python train.py --input="log_mel" --encoder_head_dim=16 --encoder_layers=12 --decoder_parallel_block=false --decoder_tie_embeddings=false
Rows from block 9 of the audio encoder of a small encoder-decoder audio transcriber, named by matrix and row number. Rows with one number within an expert belong to one neuron, the router's apart. Each number is 128 + 24 x the weight over its row's rms, rounded and kept within 0 to 255. All counts start at 0. Numbers have three digits each.
Before each expert's rows are labels from the 100 clips, of 14976, where the router gives the expert most weight on average: "loudest" is the band of the loudest frequency at the time of the peak; "responds to" is what is common among them. Only what is clearly more common there than usual is listed. The data: babble in 24 made-up languages, each with its own sounds, syllables and stress or tones, from a formant synthesiser.
# router: router (encoder.blocks.9.mlp.router.weight, 16x192, trained with AdamW), inputs 0-191
# up: expert up (encoder.blocks.9.mlp.up, 16x48x192), inputs 0-191
# down: expert down (encoder.blocks.9.mlp.down, 16x192x48, transposed), outputs 0-191

# expert 14
loudest: 4000 to 8000 Hz
responds to: pink noise; white noise
router.14:129112163124138119144145144100122109153150163100095111152140148121135160144136100157139140132117115132154141139158120105107091152152141108131178096121100109127083065068145138137106084098119127126073116147169163111101183110159107105137120181124063120141153140087128095127173115121171135149183109125092139125146136151106133108132135128103121144136123153177108166127100113147170158123104134114115130107135123122103103138153133139172108137125140136130114120099130158111109128138155100124159131138161143145101113120101108184116210110118150118164118146129118138130135131120120131130
up.0:090095179120184127132117123167107119110173127119111135112176120150117141139141126115107130126162142145097145123170162123117127110149139163145130120145116086103143109122156124168170143099162135116127178148187107160143151132158123199089157157161183134158088151082124114145131146133154110134099112092126135090144109107120130150158093111140107101093104131149126123102120131166129161185086123124128169105122098088144109117102112169172106148126119136150145120154151152151138125146134125134111119171120116094152136114172141129125079133126120129111107124120131126146127120128107125112
down.0:105132122146099110148142126103119123137078128124102124104135150163116175112107161116128110155107121116124193101151074077122118124132123171166092081143158142090153153130068098131153156130095147171127109157162135120161146101110119092129143077131133148155120162165133133133144124142132106128133108127132153114134125146116104099129123160199122147124114165141127118151107135099140125149121134104081140102131121119124114136162105148138155125154179135167136151107142121103143113148073132114141155118107128134130137096117119094144115078111099152152082111133139097113152143188118095127

# expert 4
loudest: 500 to 1000 Hz
responds to: /aʊ/; prosody: stress on first syllables; /ɑ̃/; /ŋ/
router.4:126095124107095118106099133135141146122111141109187130149124139113108086118128122117108116137106131133087123112086127120128125142131107097104141124112113156137109124126116100170122166106109177146120153123082148106130103107112134114132087153178175083088131121141138121156148136173141151128134115139095113162117141111135056144127139126131143107113136161145142115140162090104114103139115124154110123130122163159156124137124130135138123111123055109161112101067144129131078098123135124187106118125148104164149126167135148151132119110106122177163080182113093093118113095148130091152
up.0:115124110167136082135137121125108118137145140108152103147097187135168125117155100155096129109129109096132117147141131146134111140135119085128152106132081124158106133115092105117129146104111124139126165100112169093099155132110105108093121129160139085152100112100068128167143142114132139116146124162166103153097131106129145098094117146148129162121103142115085148159130107099123127116131130152143121121165144113122133093159116156119158142173088110113121101143154132134143148122081134144171170173143119148115125166087139106106149130115215138126127181153132132118097092159091147121
down.0:142101137124154144117103121121128153129116107131134159147125116125111143084106147073121136153129111116099190114107140117113137145155111117090106121105146132095127102149077142127099103085088123110119145097133105092131160142115119175120151133126129169111142091155166144123147133126139154135136133117120141156114145065112091148154145109110153143131132109145130077148180132147160086140152123156138117137108120153117146084167201140118104113151129092186125103117127131148159143149136120113112140097113105138150144071171134128139135123139073125138158057131103157126125122088118148150

# expert 6
loudest: 250 to 500 Hz
responds to: /ɔ̃/; prosody: stress on first syllables; /k/; /h/
router.6:127131081155087092092143131094101107127116150087149104094098135108082133099132086141158115082151131131139144141130137075133155147126086150077128099133097150110103115120107126140159088121137121134112116123155142072141135138114128169108197117115101095115119109104112130149088108165126130112155129123159132171122163180161135156129114103156122163105127179128139155154136155089117117110105131171147114123139136116086132109143128160131144107157113153119150166093120136119166115132097148098135146110141113111108095166075126121126152127099154091113139145147116146148124115140124091124
up.0:175166109137109107148108151141165162112121086098109154110128128120138152093067146142143132136118101123164125122103128070121109162119184152107144174119150149130125134163112131155096111094180175118127145107113119161096137104122116106125148111112086103108125172133120126139133126159160142085118143136097124085167079156163154130153155140127154126149145118131082093139127110141124141137143127146098167120110151131121144155159118116141130160106144151116137128085114121119104154113147131111178093143121167135115140138104117119194107110105136145116160121126080138162134097151102151155
down.0:134137093104128131194145089115127108105146177144151156090120150116131050106087160142144141137143131129102089146151121095104131193103133118106149166128117146119158164143159127093126107098094062098110133095148120145153157142153126112110112164095121096110102120071157090091139168108143112125108122138101142143116096152132102101125156121114104089114112138150148132164131141151120142133138121159132154114157100117146121122133106129075128134122128154132106147119140129089167101132145154096103154125125168144166119139137111145143111158139157137125154150102151122163136096106107131127

# expert 7
loudest: 1000 to 2000 Hz
responds to: /x/; /ɝ/; /oʊ/; /s/
router.7:170163164106126123155126133116117114105133103106128112136111171154115163131103124128090142120115112129124102116126172163152101074136142109149115126130111125195124086106097154153149100110164108138123106109109136132108109111135121116140120118206125111127165165134106130139141113096128087116130123104084119108099179109110130138171137140084134125133126125112134052129089145157125129101187134087152156119131101137166110109097125144141144118114087118116107157128132125145141111139158150113123112147121197156088140150133121112121151112139090148107081137134199118131132125130133131127
up.0:091208133174127111107122106158099105114175117145118136114154148151149157124159101123102129095111098147141103135111129106145132118164133181100136147126123146117141132136116151140112153126150137114145115110151110140119187130115142101113132128088158120095050143120149139166114152123159119116148116124145108091142151099135140161097124133182142157148161165097167127158143113141113099120118141216126160127107103162115131147148107128102143133125114118124099155107094133144099103107175153121142150156171110095130110136097108112135124116150096094110096113137133144134141113123111160094
down.0:153134146124115125153137122089145168069145136144073139136140132128131102166128108165146097129127114130093097100172099105115132124124103091155113084129181129170116096126129112137075116168168110117095135142159148149120107140113130125142113144141120104109147071158135091183160120100120125118137146117123147138141160121105161117127123112150129100090156132111124141112114121140118140172136145102078102107141132142106132164138116133104121076146147144045116132183114139127139106106100110114134103122171125133109127123125133145154139116123099132183077138135117142155154084167114135133

# expert 1
loudest: 4000 to 8000 Hz
responds to: /s/; /ts/; /f/; /oʊ/
router.1:095168127174148191161116137121106179118129129123134137127119133135187133142115106097142114090141136131149115135118130124138155125150121143118126163116123121117142157108087097120158128102110147124150136084213113126121123178098160110107132125100144154124186146153130148121128103136138124169099136133155129121085068135103183141141128126142105107131095118106139154094104124119126100077141140153128140133103107115084135074116096085103128135128144117141112141132116103132141164097108100157116112100127136097147180136111112153101084132148131131110088137118094180104124137143132141105
up.0:152146181161145133151146140120153123096104116137119107104171167153179141137152098129173168096151108160141124104121137140171120155114116137121173132117112138150128101185179152134132130107124165151088092135137145122099181105147133165131133112131147064119091170147119134117106111159159116134164127136076124097119149151086123122171129127128094163126139137146070117149120133138118127185110121109103154119129088132154140147122144073127127117155143118148112130120114129111166119116071123117145159149114121114113105104098108148131152150125126096119170121128139120140150080139125143131
down.0:127185114119130101124102115094124119128167087151107114146085085108157118109131109108152117149128124166138161160134162149154112135127101116110113137113120126111135148129109119101128137163105126102123102088133144139119114105156124112139141120181131140114148085102131134078139127140126142160113110107134151119142134183151166138127123122116129120138140129121185122076156142149160162131131110122167103150076121142085142114139167121162122143112142091114152168122108122137095121129111137096128087110122078138129143129104101059100146140160137179164080136114084159105064106095138143128

# expert 12
loudest: 2000 to 4000 Hz
responds to: /tʃ/; /k/; /p/; /ʃ/
router.12:112120168112121154139111147153168144143144105140134169160177168150132134147127159124107111153104124126099163150146160115099131108119110129107098146120119122126109125122129118139117121137113129154134135127079110145160175074175123098111121105117129108123076117126145119147070142133125112153175124107091123106141104093134114154072168127123126097176151121154097113142119108134129078203079148135120125126131115155158135160151113102147075147102108122107102087121130132137105104102163073120104130137124163121144131103143142095114141122102097152107092119138104095122097116086126105145
up.0:108160128091141132108101109099088179119129188115138094128132117136129121121141148172048124113137120159158129104169138112129137126117131125159154135122121107129141155176142125179141097090147118079130147081167115168142121081163155136129162114101120141106104152146054142141112104089145119152126108094125138098101105086162096157118157148148143154109125138163120114184122140134145080115150107140145128133089129121125118142114141111108163138124103120098073136138137127145142110144134117093110170123137119114104110130105106093143133102134132100139155144141130147094139127124116118092
down.0:167139137101120167128124124116156093132121104075088117163114120126124151158109095124141126156141112144099128104121130160160124113118107105095165162154192153120108145106096139174173117132094065121183139142124147142104103159101160108087176148098106104156129128126130145155127124122129117122106121153110100137153143136139124110126144104148122091098143135101126128160141108136150167132115163120146172114130102138165164170097105128154124124112116139120141178121119139090110123129129138204123136174163163136168083138131103157115158135137156128087102117108130140131131144156113127130

# expert 9
loudest: 4000 to 8000 Hz
responds to: /ç/; /y/; /ɔɪ/; prosody: tones
router.9:090116096140098118141136120153068172101155123099101138104100099105134121140152113105089111156148120121122113135158136080161112112120148129178117143123123121173131129228092111124122196121128141159123130166105093132140171127114165148135120140121126100107193103118120119092137212116127121113150117130165131130135122125114130135126123136121110126120096128146131133145080135141134158098139114125105172117142098092133123107124121176128191087113126136108128123139123084117119126119149098124102121091117118162112133115126099156134140119155116135111092116110118165120117123110120100138
up.0:110129137147148157111157128142129131107131133099130137131117120146172102070121125131147148112145134122185108143085171110143121100102147139121125132111147090140099159106163098105100089086154153127097177101139140111129128097088163122103091171055195139139153121103100116073116133169109112148132151109105132107125117100146161119081122122117134109096142130126143111129157110155139140109187126109119166133132144105133128136135135144103127084135132098119130154159146140112137108156095131147094146102086139081125119156173127072143113136121120132108147136101089130133123100144133119099
down.0:149087121134134097155134135123154121099124111152095120155109183131165172124093070151097113110118113130159146136113127128119126150157137127099132144110117147147155095165152149119096115158125142161084178145118141148084156123118127115148160138122120146133139114162132083147133117158109106157118126099130118131113160139093131119132162150123090134166108172131117112159136171128117130144111101133111105134156133136137148188090080125127053107088148146133101126118125129115110137098137147111106101132166163127114058104133163127118147171117176136137119162124167139135124109150106174122

# expert 8
loudest: 500 to 1000 Hz
responds to: /ɛ̃/; /ø/; /ʎ/; /ɹ/
router.8:157146159107145124144116124136124117129103148128110147108147103098097146091162171125169156150132136114129136125108074090098151152128168112110134140156153121116120105140123125108125144107121073098107127128097113154133118138118122125111152100063163104132081133156116140078088117095128156121134121096117121124138110110169136135108100138119138129096161093103128100091165132140100115131144136081160105136125134113145138118130133132117105120129147137088145144123131132146142124178108152072113148147129116114146066053096150146117120177114113128178155096122136113146140086150119192157
up.0:087099150137115135133098129140116160139142148160106162128201094147133113125170115132152127107089151144118135145140154124137117142148167138181121124120095136093110112086120113083141117149102125099140178155173146131120125123140138122133121131135160157114134131091109156135122105163130127122116117064115118145111117112106069167121160120117127145090086142113106104078188124122095111161130110137149161110143149148096123144115118152120147135120085086151135120141099079102139124128119129151090168130114144166121074106119133121120171113166173169160128160121128150160119128137137136128
down.0:124125135054105128112087157153154127128120094121128113148175143109084153117134150144115143119156135116150125111087173102159146113131129118092149124140167138169107117136139145163131108135128172132057135145135144111119138068129117165126145096165120108138103161133129062139148156155085139126155113137141154127103160104170106143143135152155132145130122117120135149157095116163154140126147137130154122118113100125147127106110135090110136146117163110101084125063103131129153164111150132143135160108153130140159164155094109126106102116120142148073087107136120141173155142128123168133